From a checkpoint of a small model that answers yes/no questions on an image's attributes.
Data: trained on coloured fractals of 300 iterated function systems on busy backdrops, 195000 training examples.
Rows from block 3 of the fusion encoder of a small model that answers yes/no questions on an image's attributes, named by matrix and row number. Rows with one number belong to one neuron. Each number is 128 + 24 x the weight over its row's rms, rounded and kept within 0 to 255. All counts start at 0.
Before each neuron's rows are labels from the 100 texts, of 14976, where the neuron reaches its highest value: "fires on" is the input token at the peak. Only what is clearly more common there than usual is listed. The data: coloured fractals of 300 iterated function systems on busy backdrops. In brackets: how many of the 100, against the usual share in percent.
# fc1: MLP up (fusion_encoder.blocks.3.mlp.fc1.weight, 640x320), inputs 160-319
# fc2: MLP down (fusion_encoder.blocks.3.mlp.fc2.weight, 320x640, transposed), outputs 160-319

fires on: "orange" (64 vs 6.4); "pink" (20 vs 6.6); "yellow" (16 vs 6.3)
fc1.504 [ 82 141 130 161 118 128 100 148 144  98 139 155 113 122 121 173 148 151 166 181 113 128 126 118 119 147 146 118 120 145 156 138 139 111 133 175 130 148 130 139  98  94 151 146 125  86 112 120 143  85 136 122 120 123 150 134 118 144 156 140 175 144 154 127 138 101 105 121 140 110 102 123 129 143 132 147 104  86 111 169 137 147 127 149 146 117  86 128  71 116 144 127 147 133 129 128 155 161 139 159 137 144 146 164  98 123 126 101  69 103 126 155 138 133 206 116 118 112 175 103 144 128 149 140  97  82 154 130 154 140 151  97 138 139 116  92 130 113 134 163 138 111 128 131 129 122 109 217  92 134 145 166 130  99 132 120 187 141 141 131]
fc2.504 [182 131 105 130 110 121 140 133  84 191 128 138 132 137 143 149  96 134 126  76 137  98 100 136 131  99 120 132 136 114 104 125 152 116 128 101  89 104 100 187 154 131 147 114 149 134 117 101 167 175 114 125 122 168 100 161 149 127 128 113 108  98 104 124 103 134 157  92 142 116 123 120 137 146 120  95 132 113 146 100  80 130 143 142 113 122 203 147 181 127 106 141 100 154  89 128 122  96 124 134 150 121 152  96 144 118 125 158 165 160 105 114 136 146 126 146 105 146  94 147 118 117 123 148 107  97  99 153 134 146  92 133 154  89 118 138 165 165 141 107 110 127 148 145 100 142 139  80 113 114 100 120  76 140 155 155  95 125 154 124]

fires on: "brown" (65 vs 6.4); "red" (13 vs 6.4)
fc1.588 [128 137 114 144 109  92 129 173 106 139 142 131 146 125 139 136 160 148  89 121 123 115 134 155 111 105 103 127 138 109 112 113 148 108 181 144  96 144  96 158 134 113 151 141 151 146 165  83 142 137 145 111 127 133 117 144 112 137 129 121 160 131 133 131 154 187 122 152 132 148  93 145  97 111  88 149 127 141  99 155 165 153  72 108 132 121 137 165 144 123 151 155 153 100 151  99 140 148 116 142 117 138 161 156 111 123 158 126  94 123 156 117 144 157 121 149 127 128 100 132 145 161 127 144 121 127 160 124 133 125 150 132 145 111 102 183 116 152 147 116 148 118 101 118 121 108  50 123 124 169 154 154 147  97 130 116  99 134 144 135]
fc2.588 [ 98 131 144 120 148 183 100  97 137 107 169 136 100 132 118  92 107 126 155 146 129 122 115  64 139 172 137 108 134 130 123 136  94 110  91 125 148 111 162  65 102 118 143 109 124 108  99 166 130  75 119  83 144 144 127 108 155 109 131 137 110 131 116 165 116 115 121 139 135 133 146  72 144 129 153  99 135 131 139  66  93 121 155 133 136 133  94  85 109 143 132 123 132 123 159 159  74  97 126  93 118 136 118 105 150 135 105 106 164 126 106 150 114  62 125 118 128  99 136 127 121 118 148 105 114 121 110 122 149 131 104 126 125 202 190  88 131  98 111 113 125 139 163 128 111 137 181 130 160 139 118 108 133 147 125 131 159 106  84 135]

fires on: "orange" (36 vs 6.4); "pink" (33 vs 6.6); "blue" (22 vs 6.4)
fc1.628 [109 118 130 129  82 142  99 108  97 108 144 128  97 105 121 102 132 124 124  83 142  82 135  96 143 146 142 127 104 141 165 111 135 143 130  94 129  50 171 136 155 118 117 134 143 165 155 150  88 114 115 130 137  96 138 146 161 132 155 130 113  87 118 118 134  89 133 129 130 129 116 103 116 198 124 119 157 117 108 106 151 106 135 147  93 124 137 110 114  97 130 115 123 100 171 153 112 122 141  98 156 103 124 112 161 102 172 123 113 147 133 118  92  95 126 100 137  99 107 121 135  76 116 120 110 133 142  91 142  67 160 110 126  96 113 154 132 159 164 142  77 164 147 133 128 135  99 111 106 137 128  90  90 107 153 103 140 116 127 140]
fc2.628 [177 128 121 137 178 116 156 125 122 157  91 168 177 118 129 148 129 122 164 150 127 149 107 178 139 103 135 135 159 128 115 143 117 115 116 136 128 176 125 125  99 123 130 129  92  92 109 125 184 134 128 122 104 158 125 110 136 106 123 151 117 159 135 111 119 154 110 126 117 126 112 128 124  61 145 156  98 139 140 138 118 157 124 126 148 142 124 145 148 148 150 114 143 119  92 111 139 129 152 181 112 145 124 129 127 169  83 132 121  94 144 123 127 170 152 140 116 135 121 136 113 181 107 126 166 147  97 123 113 185  84 129 140 163 126 119 111  90 101 100 163 117 117 103 123 129 159 161 154  99 137 173 182 153 104 138  86 154 135 118]

fires on: "brown" (54 vs 6.4); "green" (24 vs 6.5)
fc1.439 [ 68 103 107 137 136 154 146 138 140 116 118 136 124 149 113 114 133 140 112 159 132 137 107 112  92 169 128 117 142 163 124 127 170 111 119 121 118  92 109 157 161 123 180 122 127 126 140  91 126 127 178 147 133 144 121 109 116  97  81 116 107  93 116 106 162 125 159  89  82  97 128 143 130 102 114 121 144 144 179 135 170 121 132 143 157 131  99 141 132 160 158 120 102 136 173 131 153 127 118 151  93 150 155 113  90 121 139 187 119 162 127 118 102 153 170 140 102 132 156 155 131 133  93 150 136 133 172 102 125 141 117 102 166 111 119 145 120  90 143 133  89 109 143 124 143 127 115 116 157 131 163 117 177 137 115 112 133 136 116 111]
fc2.439 [133 142 110 109  94 133 143 134 129 156  97 135  91 142 103 161 109 110 151 119 142 117 155 161 126  73 121 149 122  95 122 135 143 114 121 141 149 125 158 157 140 115 130 143 146 141 141 131 126 107 137 144 119 115 127 131  86 159 173 131 167 156 162 157 135 127 111 122 158 137 119 155 154 180 110 128 163 115 103  91 120  97 138 150  95 154 159 108 111 123 132 156 147 128  79 140  68 124 121 102 130  88 149 141 143 162 147 142 170 121 154 136 153 103 112 145 156 137  85 171 144 104 133 119 142 169 128 145 125 125 146 115 128 131  72 147 161 189 142 119 123 164 107 128 101 150 110 103  87 119 113 114 115 116 164 126 139 122 140 113]

fires on: "orange" (26 vs 6.4); "black" (18 vs 6.6); "pink" (15 vs 6.6)
fc1.145 [120 127 118 128 117  99 111 147 120 146  70  97 108  88 156 148 105 132 132 155 114 119 160 164 134 134  76 122 126 135 117 134 106 114 139 156 125  93 145 102 113 157 139 140 125 161 138 109 129 147 177 156 127 108 139 142 138 153 153 106  91 157 127 107 153 115 163 161 125 170 151 146 126 155  91 133 146 115 152  98 110 117 155 145 139 166 145 107  97 152 136 123 144 173 126 152 100 123  99 118 152  94  71 158 157 135 113 116 141 112 134 168 112 175 168 145 138 136 116 165 116 139 128 106 118 134 143 119 131 104 145 126 104  94 150 107 130 167 183 110 128 151 184 157 150 129  89 129 145  54 119 129 120 142 118 102 144 112 129 177]
fc2.145 [139 155 119 120 134 160 141 106 100 116 211 163 160 176 106 143 137 118 130 121 139 155  79 106 128 113 173 129 122 111 168 132 152 127 139  82 124 168 121 144 146 114 147 140 155 101  97 137 147 106  88  80 117 130 129 115  97 101 122 143 125  88 133 154 101 115 120 100 125  83  91 126 110 109 146 120 126 139 101 156 130 149  89 125 107 101  83 134 143 124 132 126 126  92 122 117 166 149 140 175  97 172 153  96 111 160 141 158 118 131 113 104 121  82  82  93  96 126 142 100 149 116 132 135 143 111 131 113 116 145 111 150 139 179 115 129 131  82  81 136 114 106  71  92 115 148 172 135  98 170 134 146 116 142 109 121 128 139 130  78]

fires on: "brown" (71 vs 6.4)
fc1.314 [ 91  94 130 147 142 127 118  96 141 117 136 133 145 119 157  91 176 106 124 147 135 130 153 147 127 119 107 127 147 108  90 127  99 123 161  87 139 141 137 153 179  93 156 125 155 128 103 155 134 114 128 143 185  81 124  87 128 126 116  99 137 151 144 110 133 132  94 113 119 143 124 138 150 147 122 129 119 152 179 121 129 132 101 144 125 150 157 132 155 143 111 168 147 107 121 126  97 121 175 134  88 138 113 137 138 145 125 132 129  93 111 168  93 143 104 166 126 136 139 135  89 168 140 140  99  82  86  83 152 137 118 137 118  80 115 120 100 152  91 176  97 109 117 176 104 140 123 118 126 126 103 118 133 100 124 108 129  88 144 131]
fc2.314 [156 178 104 108 104 129 121 141 114 115 128  85 101 136 105 157 104 163 112 125 136 128 110 124 124 135 122  98 111 143 149 125 142 115 107 183 115 121 146  84  53 147 110 101  99 140 137 115 146 142 131  79 113 169 131 155 110 133 150 147 114 124  91 149 105 110 144 162 111 130 105 118 119 118 154 156 138 101  82 142 101 156 133 111 114 107 123 134  79 139 121  94  94 114 133 164 151 131  94 122 141 154 162 132 126 117 159 134 122 133 151 131 155  95 152 105 126 137 147 114 142 118 144 113 183 176 177 154  87 127 105 130 101 185 151 108 143 120 146 131 155 110 145 109 127 131 148 155 121 145 150 151 146 146 126 119 142 141  95 109]

fires on: "orange" (72 vs 6.4); "red" (23 vs 6.4)
fc1.260 [120 138 115 118 110  74 140 117 108 126 131 186 145 131 184 104 109 105 133  96  87 125 124  98 107 139 122 130 138 130 124 116 123 143 179  72 145 114 125 116 165 137 159 134 131 133 134 178 196 109 168 114 165 115 121 121 144 147 170 131 113 111 113  86 125 120 106 120 127 115 140 139 134 117 104 119 114 141  89 139 129 129 108 131 152  91  93 134  88 109 132 108 131 132 151 121 115 134 132 111 185 177 156 123 159 137 206 142 112 140 116 120 162 116 121 109 130 133 163 123  84 128 121 143 135 128 133 117  85 114 171 162 103 173 118 134 156 156  93  98 171 102  89 161 147 122  87 155  94 138 142 128 141 117 104 145  80 117 131 125]
fc2.260 [155 140 125 126 126 149 127 145 134 112 123  73 113 114  86 155 122 143 136 129 133 125 100 167 140  97 154 110 130 153 141 151 119 104  97 180 111 131 100 172  82 105 117 119 122 110  99  69 100 157  83 135 119 100 102 168 118  85  76 156  96 121 109 161 118 167 143 105 145 161 108 114 120 132 147 159 123  97 162 117 115 135 147 124 111 138 136 134 163 135 139 163 151 141 104 145 123  93 129 142  87  97  86 135 103 151  85 107 118 144 108 134 125 172 130 137 122 123  89 156 151 101 138 100 132 128 125 110 155 128  96 119 159  73 124  86  97  96 188 159 117 155 153 115 115 130 146 113 145 127 130 121 143 148 147 118 151 122 142 153]

fires on: "orange" (87 vs 6.4)
fc1.414 [115 156 110 126 115 135 140  95  99 142 113 144 126 113 128 128 111  92 107 123 166 112 119  86 110 121  61 146 123 111 139 145 162 142 126 118 132 147 124 186 147 119 147 148 153 117 158 102 129  91 164 120 119 114 129  97 148  68  71 133  99 101 141 149 149 116 158 127 119 159 148 117 115 150 129 136 143 172 110  87 134  85 154 187 133 116 161  78 102 145 199 109 159 125 127 138 142 127 144 131 118 133 108 130 113 161 142 159 149 147 164 118 127 149 155 128 142 154 101 129 151 123 111 151 128  92 113 121 113 144 151  98 171 107 122 118 128 149 143 115 114  95 104 154 111 141 133 129 126 108 179 139 119 119 134  90 128 119 122 108]
fc2.414 [107 114 132 107 131 118 109 159 169 136 141 112 108 155  82 132 132 181 180 162 136  96 101 176 145 135 164 198  99 158 110 132 100 111 138 114 141  76 127  84 150 142 119 114 123 171 102 154 140 169 106 149 126 127 156 130  95 183 169 117 132 179 100 132 136 158 154  87 143 104 173 153 176 135  96 183 142 113 159 135 162 133  99 100 118 122 139 136 109 137 125 181 118 130 141 143  96 145 121 142 124 147 190 137  99  82 126 140 117  79 130 167 121 102 149 120 108 129 148 154 126 147 106 105  97 155 132 132 143 143 106 141 108 104  55 170 111 132 113 171 101 165  98  95 160 160 124 126 114 161 107 138 130 123 112 124 123 132 123 169]

fires on: "orange" (69 vs 6.4); "blue" (23 vs 6.4)
fc1.398 [147 123 164  84 128 151 175 120 113 116 140 188 115 154 150 118 109 103 141 140 103 118 131 121 122 132 152  82 147 144 118  81 105 112 127 116 127 104 124 133 133 104 152 131 144  90 131 145 162 143 167 159 118 145 114 135 100 159 149 116 154 168 121 122 133 121 166 129 133 117 151 112 126 147 105 112 125 137  75 147 187 183 133 154 100 128 158 143  97 133 110 103 121 143 105 176 162 156  94 166 120 133 117 141 159 125 179 138  85 128 110 131 152 157 173 134 132 107 126 147 133 117 143 168 138 126 135 108 107 106 147  91 117 152 105 154 162 125 116 117 136 116 118 113 125 116 138  57  91 145 151 176  97 144 105 101  63 144 139 114]
fc2.398 [134 129  95 183 139  94  94 139 143 136 119  82 150  90 141 125 148 138 110 109 118 137  98 150 146  99  95 153 118 103 124 153 141 144 134 144 126 132 156 121 119 107 106 121 129 149 127 108 116 132  78  98 150 130 113 162 179  98 126 134  87  65 131 127 133 147 106 127 139 162 114 153 130 101 143 183  85 116 149 109  68  78 114 107 123 132 112 110 154 106 135 153 125 123 121 107  95 103 155  96 134 145 164 111  99 143 107 121 133 111 146 104 120 134  85 125 125 152 111 135 129 145  92  73 140 124 130 108 168 126 105 151 142 110 146  73  90 109 133 139 132 128 124 171 130 167 121 183 145  91  81  90 166 115 132 173 162 125 121 146]

fires on: "orange" (98 vs 6.4)
fc1.53 [151 133 172 126 128 161 146 126  83  90 147 183 117 124 143 109 127 155  88 145 141 128 127 124 121 159 128 162 140 138 131 126  96 145 140  94 122 122 126 130 160  92 133 167 153 109  78 131 151 112 102  87 128 126 142 111  84 118 127 154 155 136  77  96 147 101 143 118 156 119 148 120 101 179 135 141 142 152  96 135  91 133  84 116 104 131 127 112 107 127  81  93 122 134 153 189 100 128 169 144 146 141 128 128 144 159  81 140 129 125 143 149  96 134 143 177 125 128 159  96 124  87 203 128 170 109 142 104 123 152 100 131 134  70 139 152 141 106 122  85 138 129 114 101 149 148 156 140 145 117 152 107 104 138 117  97 116  88 140 113]
fc2.53 [115  81  80  97 136 124 132 120 131 135 158 104 169 126 146 157 140 123 156 110 127 108 111 150 133 101 112  81 145 115 125 133 176 127 166  97 125 112 133 124 101 158 125 111 111 138 198 151 138 145 147 169  98 167  77 134 148 117 135 139  55 121 165 131  80 136 112 134  81 152  93 148 154 136 171 134  89 107 168 143 151 139 146 155 156  87 136 125 131 154 124 165 100 133  89  90 141 108 115 124 136 125 125 141 106 153 162 159 142 159 121 101  97 135 142 110 153 103  97 120 122 155  86  80 118 128  90  97 122  72 159 116 120 143  91 122 103 134 123 159 113 143 124 161 109 124 125 119  97  98 118 125 148 108 140 137 123 156 126 137]